From a checkpoint of a small audio captioner.
Training: muon at rate 0.029, 19600 steps, batches of 128.
Rows from block 2 of the audio encoder of a small audio captioner, named by matrix and row number. Rows with one number belong to one neuron. Each number is 128 + 32 x the weight over its row's rms, rounded and kept within 0 to 255. All counts start at 0. Numbers have three digits each.
After each neuron's rows are labels from the 100 clips, of 14976, where the neuron reaches its highest value: "strongest on" is what is common among them. Only what is clearly more common there than usual is listed. The data: simulated sounds of rotating machines with and without faults. In brackets: how many of the 100, against the usual share in percent.
# fc1: second MLP up (encoder.blocks.2.mlp.fc1.weight, 512x256), inputs 86-171
# fc2: second MLP down (encoder.blocks.2.mlp.fc2.weight, 256x512, transposed), outputs 86-171

fc1.229:109131176095148113097122153136131156120075144101103120193106112096143163168051167135115101103137091115147156164162090170116155126125153139061123156120157152127146140123126128157075202160128070161136082129100141086163127133116164124181107155184106109168148087
fc2.229:085120107148128092104122102118127152122112109111084166103147155173066150150100095148112131113136136135161122112134094097115046136099142095125134182123109104134164113088143161089080123141091124093124091095199146108170104101069125125156099100152158078110087069
strongest on: conveyor (83 vs 12.2)

fc1.242:129124115103113068153190120099078109086162099146166059118151077131104100083142180116118141162129103155129116092065174127121136153135146117096136150134150133141159183174113112194123113065113112103123096139097164134102143167203138147100115127174117120137139086
fc2.242:165165147144159089145182136122140127120103128098178099132118088142130150105167135127134139088148133129102109116139093113145156184194174103133141164114113070147196070119152156178106108095116155180121138107154147158131180089104140090153152137117125118123087171
strongest on: compressor (65 vs 12.7); clipping (27 vs 7.9); text has "clipped" (27 vs 7.8)

fc1.12:135130147077150141094166139124050161096137125146091099151127086083073103124117162151104124164122133097108115052127103149174066144179148099125153158117111175157128113114153146104185087140090122147106179142088107152064125148034136149157126162114116157115195109
fc2.12:100115122093124121093137143173148085138114155126182105123099069182096112176185131084114146091066128124107165123119158131111123116164132121138144100080121216144173093119183123108108137117116088157081132071091057111122154127107137142155102112146202147104079134
strongest on: state: faulty (84 vs 54.6); speed: fast (62 vs 33.2); rattle (47 vs 14); thin (high-pass) (37 vs 12.2)

fc1.118:116108208171136141103143102078077148204171138100119108139191155072141074137093108139138145125133131092114128127165142144120122077074116102118132094178134112115081128112136141153120088170146137095145182100125147124190148158165149106089078159111162126119084163
fc2.118:088132129163113138131120152162128135142123203108158151138062076152171107034162121150099120184160127125132143148092117141166139164105117124120111124128103094119179088129097102158138118084160120201160114118095173118127175202106113140113125069106128091158079183
strongest on: gearbox (52 vs 12.5); grinding (33 vs 14.3)

fc1.34:179119131078154149095160074135104116140126146065117109138159174098073112152118139122158112151159107111156134108098019085176138139124131139135136112099112103128120153149138082107190139194136145176150115135127125112149082111165093130159104119046181162141124146
fc2.34:164120141111155108079107079142095136091067142078100109134072213084118141126141164082065120124132107143166145181116136078096192112150149133137107112187151140103142116142154128211089162119154119122140138172121101087170170145180121101136210138072147112051094123
strongest on: conveyor (40 vs 12.2); grinding (37 vs 14.3); thin (high-pass) (31 vs 12.2)

fc1.248:110108107145143117157077151150102119187087115108134155157078154128103131144141221148178112156105122136172125194128116117115153105132119116150153120085198143141074111189105130149131133165075065144191116098099113111113141097098074096146075106059159162156173112
fc2.248:150098105135105122177080214129133116092121101165179087121157161127160143144150118143145148137125180188127165107136075101103118130116104102081143129115127064166191091117088076119148099096124113146150128110170087155146166147115133146114127109124083083134165141
strongest on: conveyor (49 vs 12.2); compressor (43 vs 12.7); thin (high-pass) (31 vs 12.2)

fc1.302:148053110149073104102106095119096158101125126109180169169143152110141191167116128131106129114088120198130127090126088138131113162148123146162162121074141179110180147082121150154129138099161131064147089113136097120175134157098166125139186136161071174129180125
fc2.302:121164125160207076105153121100171127163120129120086084193126120126104128051176138143142123113136089106098163157155099108135152148126168110095130140113071148103083070122107143137064085170122204121154140129112195129159140135127131159120160159095078139149140179
strongest on: compressor (42 vs 12.7); air leak (36 vs 13.5); text has "muffled" (34 vs 12.4)

fc1.198:081142160115113077106135123112114096135105158133132095143123063104097123153142109142154156117170096129132173157132113177110224180190144088087132147088099211194108119095192141136144138086108138140124182057085133177109116162135173109113190171142095131124088111
fc2.198:109088204126085144136167050121097160091113177064153113113154108172144102112164068105094140114138104157080103136023106134109067163129153120111174077129131223137133193130089106117145127061136176153133104102051124134093098146106103112139092136090186187093164134
strongest on: electric motor (39 vs 12.4); imbalance (32 vs 13.8)

fc1.309:140107140146157126108082102137131133135122148151120065098142133119146143092148130130160098128130129130159166144200113059137155122153086138115142186122144141170081190123113136075037117099100125126101247100156173139166179166119117145101133167113113122150078096
fc2.309:109137111172137109160060145084111110092142110122154072092133079093088145159116104137085143117136191118061070104165151118099127150142087172124156167198148147117146099106149114054129102088151158163156142166123168160135147109129085174198161152135137098150165122
strongest on: piston engine (67 vs 12.8); clipping (54 vs 7.9); text has "clipped" (54 vs 7.8)

fc1.69:092091169134111145143099095143109146139148130138111177087134115071126171124187074115105184123145092121134084085153155138091151181146091087215137165088110183192103127113103141117136171155180117165125160080186076180127137143104081121151093142137132149080169122
fc2.69:161108161121081124206150119147078104147108091098139053130151143124076136076088141154099135113072085141161145123131126082106167070181106112102097174131092064128166134167119136136119124109118164112122124143177158165110173141071115144131087152118133110117130122
strongest on: state: faulty (92 vs 54.6); rattle (73 vs 14); air leak (34 vs 13.5); thin (high-pass) (33 vs 12.2)

fc1.471:134153153118061144062102076121087125106110084128123118109147191075206128161134131106083191139099119126098166110138114102145140160141100133068134143179187098164056197184119090068139121132162115181135118125134138140174116115113136068145136089128170172156096133
fc2.471:093163132182167093191105220234136115140139162127074153153155173108133158087112134118157191152131117135122156194200149144139155142137165119140089107130096124128204074062127147158093176136131107111098164170137080129127078119107115108132140157098169168117136136
strongest on: conveyor (46 vs 12.2); compressor (34 vs 12.7)

fc1.368:137195132107114164102141122091141152196100144167127060120160117094130132211102131152192093113165146111152186174147097084138120138119151187117175115107135142140122140148142125104163150113102135081112081134103097161135100145164146149238129148108145130140132134
fc2.368:109129148139117141147132126091119097109115096129196098134125174152163131128131107145101127123165079123117078082139109093155117127101078103091128133146119069206147073106053158073145146152120063169116079141173117150156147108124161136080124132168138063118118136
strongest on: conveyor (57 vs 12.2)

fc1.311:140148085099140136161129092116094102155109116178129075110128141123228062095178149166214133110123070072150230155127123082171101142124125148103156210123154082177116087087119089154067110070112098187198112113191127116103111162117142140101118126151132169106095112
fc2.311:154117180185128077154134072091119143108168140112138120144120144134061103128150142094191101154111059162095139099126097095080132103112150108135123160130128116141180092201158170051126136106114155079128119170130171119115102132086151156125129088081118172111096154
strongest on: state: faulty (99 vs 54.6); rattle (97 vs 14)

fc1.202:136131121135140145122104151074119122128103125126089108166182153121092138150201109130190135209106173125076145112146111112152224101138160152084098063139134196126103122107148162147140111137145090180145157138142179059111132077105109152175096103096082084095190166
fc2.202:132111148154160091095122106156159113156089148078130190160066061103104151114172149060076165159119128139160171183077163115134129126108116092107221162166117146098048112147125177150178109161109133147145120080068093119171163185122080075119145180099173147126102112
strongest on: piston engine (42 vs 12.8); clipping (39 vs 7.9); text has "clipped" (39 vs 7.8)

fc1.120:183164130116169099139152157101137189176171097153080139101152136153106110123105121056133130156120107116138116171097156110094098083162101150108146123104120135118106189056137094109079075103134053132115135134147119136157138137142091193150113088117136202169180074
fc2.120:105070024134065101155114153084109114141187140136174139152067176154132123114077150114198025181124135190135153173111176142120112130154175135158108163145112177158105086144118109129095143136109168057142112118136121100143125072146138134114173119076130056138122101
strongest on: piston engine (52 vs 12.8); muffled (low-pass) (35 vs 12.5)

fc1.92:200193110130171096159184136074126064161090132179131201139123097163111098117074120114081141099139117126151118107136130117158159203131141126106131159159108157105124168145158102111122057181147099089174155127140146102154127108155150127132163135118136106118062112
fc2.92:159146105081176126068143154139109153121099136135170102107158189150092085109126121134118125088124198123186076119110071183141143119148126086096190136109090156175169105143062125095130121131131132171135133101148134095166147107068048114112074127118189110141077167
strongest on: piston engine (31 vs 12.8)

fc1.8:093069159122092110119140109167127192213167102115133181150169160127093111180132141151115140132131128116094131109167141184141096148174104177143120141129134115099146094100086123084145139168118119156159132134111112141088092101112179168139163140148134111123125143
fc2.8:108125210118168128132118156200169081088139092072154135183154112133133144111165094134132152158179131175171190065054085088102137197135103181103119169105175185136109134140182129138154090133154155134115114185112153198112135130149120108102114094105096141154160104
strongest on: compressor (39 vs 12.7)

fc1.67:133158158151217110163196130096131148123088104173195075162141085110133183145179143072109097122133129100101099130152151137231145139127111116106164109132114135110090112136137168131116099158125092106075110165155129095116109156097105116162127142133126157059112142
fc2.67:142141125118178041088101150135170157073087098117172130124158174186131083220118156123097083195188116159115124112104171150161165178140127195149100097166117147161171116117130154115108135141173092105112172080096117139137079149121097146107174133132059135146091128
strongest on: piston engine (78 vs 12.8); state: normal (71 vs 45.4)

fc1.417:133092179109147178093155107123154101188114143129152123194156117076048116126186147084210171123109134176090100122160069159120153147121125130182119130114111170120157104133152113108115079165109087112132151126119130090070110158159180131181055133115149131115200116
fc2.417:096094123102135127166125166169115123135132123149097117168113093143141150126180158225133136151143108165115125112106067137130135153129151123127101177151149154138126043084091121115112129130113133141089133086098171092139180102083082064131178193183156113136088183
strongest on: electric motor (58 vs 12.4); clipping (36 vs 7.9); text has "clipped" (36 vs 7.8)

fc1.260:188148162149160102155154145114120109112107122130075142153038162192114158141124125142103133109101195156132088170133088147123126120151152182134118130145138155120106089116131130156106135061126137120102127129120141133084141101121171095133066172156135101137131043
fc2.260:178141129155143110180142107168121171137142166134086141123142148104100082162109147141168127132154113105110126105125159124136196124080160165132175138126107153141142141107159125118075073136097083078157169127051150122111148119160163115156147158203138158129063111
strongest on: gearbox (64 vs 12.5); muffled (low-pass) (29 vs 12.5)

fc1.155:142122125069044153107113133148113124101175123147115187159119114114150084061120094174137152108158157084069192140111081165174153140160160114135165128123150112102166132140110082111113075125101115131111178152127123133208098084164118129189150096135068093150137134
fc2.155:135095093140168060116178117090085099139075161117171181131134108111148136099153162130113171093136111160160053132171097144165130133122160135108153168104142158141122153111126176123176145120121154114082125093116145090090115106130118134112110143113157134068114096
strongest on: conveyor (42 vs 12.2); muffled (low-pass) (35 vs 12.5); imbalance (33 vs 13.8)

fc1.291:133079105076150145102169131146147112156096140161099128096093165133122108157144133129161112147114099100179136143105104123101151117099173115168128146102130138143069173143112125082145147127150190127102172126087091101121137117170150134142217183073114106151104160
fc2.291:088118089146130110125126122087128104146106118124190155174122156116151110080134064112109165105143109068103131152130078139192176186187147097177093165102098130128056115191123189145126162153108159148111177068110067179153141162155107163186110112104102102155171182
strongest on: electric motor (39 vs 12.4); piston engine (37 vs 12.8)

fc1.353:117169092131128096170146063079086137123074150115146119111118132135163158134104114124161116144151112140150108090114112168144111157120126133172179175130097166144107181187193198157147119125100087113120105115161151131113142198101090145117129157181076137152163117
fc2.353:087119133148166161072117085134156142134113149180072072103129131125080202115149142104106116157119138079109129159084180149097130076054139133151117130111104091105101158102172135115108115177181137127152135100096118143139101162103109130118102130092199110188158127
strongest on: piston engine (53 vs 12.8); imbalance (33 vs 13.8); text has "muffled" (30 vs 12.4)

fc1.126:114081115129126112119084129197126133066153141075102153172128109192131118107164097132157151155154123138078110170132138121142087141180144139174120102115125098115081092136118150120155168128147099189113127131101104129177107101168093132102109153149118077131098186
fc2.126:158146112131170157088125197124153149153141093143149155154166129145145131153142125159130131107138150127119164095116075062143092075160128086111109147115138080134058150113071112112158160088095098135178067157163112177111129125176143149112116118135111146134101079
strongest on: piston engine (99 vs 12.8)

fc1.180:173192164104093121071124197145139187144156142094121149109136147169041109096078145136129102161145113113123152144144113119182155120163113131141163127120096097159082124111186121147133122161170115075137131092085106081155154097106100109118133138181103102172138143
fc2.180:060116083083173161142128119111147113148133128166089150120067108100140143140100145121144122149125120119110104130071114088167083097110093124041104131131149070129114200086126155084097136062125136133145105114113112123126130116142193140069131125128110149152123067
strongest on: gearbox (39 vs 12.5); grinding (39 vs 14.3)

fc1.393:092161179095111147105129056159133111159180088147130113092115151060139125083099133136122195126129181128109027120153111167169141118126117153144142101109146128126144114185162139111159107150150134099141079201083079181136102135111205122091149130110103112176120168
fc2.393:127124123196110120090150125095128115129080130108129148097149074160154099153126155116110187056119163082116116136166131114138124087150108132137121130079128125087113153130057106107070115126137138093158090097062097081139166133099064113090176141150178120139157111
strongest on: compressor (72 vs 12.7); speed: slow (61 vs 33)

fc1.496:170116136135139095129123083184102112135175116136139076079112136112128141136166150143128128118126083137091079175089089166164177139119143162116119130119095112045139098084090150163149135110133097190161159223146121119126180096171153186098096110112123177108108123
fc2.496:120115144157124071083146060142094157201189138176149141172128139174118161189076133111125124138151136113079164061187122110068165164101153098159155130083125144119092125111099122176123145149155162131155147085144125150113113128171138061145185145145104155148069119
strongest on: state: faulty (84 vs 54.6); rattle (69 vs 14); conveyor (37 vs 12.2); muffled (low-pass) (30 vs 12.5)

fc1.269:099152111109146132101145154154121155135167091180067120104061120130122132130104125089130149188161175127145205173121094117102165135168158113172182062143162149120122115123083135173152101160135117135109119101132114158186101095185196083161124117118138130093143115
fc2.269:068117108086154080139095143130148094100100091101135124123089122118138134106079134121137154139173123153117134200121194116164143113125103053100131152065164074109144147114148149128157178182133135080129072089096111124137113132154135076126123172079120172186121116
strongest on: compressor (38 vs 12.7); piston engine (35 vs 12.8)

fc1.448:174147158144125163117117102107121142128100153120149120125080124118122130146116173119174080059137159130169106154116133089165133102106114169124179145121101154084151091110113107126121087115134079134143138118089143104137179118088100102112100121141099140178136130
fc2.448:152114099137116148075185117105094105115075130141059105102174120161121238172059148122100101106093149151144133089158118136079138130147134094161150104093101086105192173082141076144133095155121142204158089089150127120143093183109041132137104110199158164093087144
strongest on: state: faulty (99 vs 54.6); rattle (97 vs 14)

fc1.370:133132131146097163067158125130143154085128131131159135137120148113142162163112152115100106078090135122073132119138119086110078122080103192092071108084110057112171133149215135145140155078151050113103118143169084082121135106142148162108121151069088149125144136
fc2.370:128111185171112074190163070052078150128120154096080156116156138131124156112090128164111078133141131134132133123137121144145125145123215106102105108119113146133071158119255074139023127106108103150125133147121190146165134135141131085160104087107072127170117130
strongest on: state: faulty (84 vs 54.6); rattle (64 vs 14); clipping (40 vs 7.9); text has "clipped" (39 vs 7.8)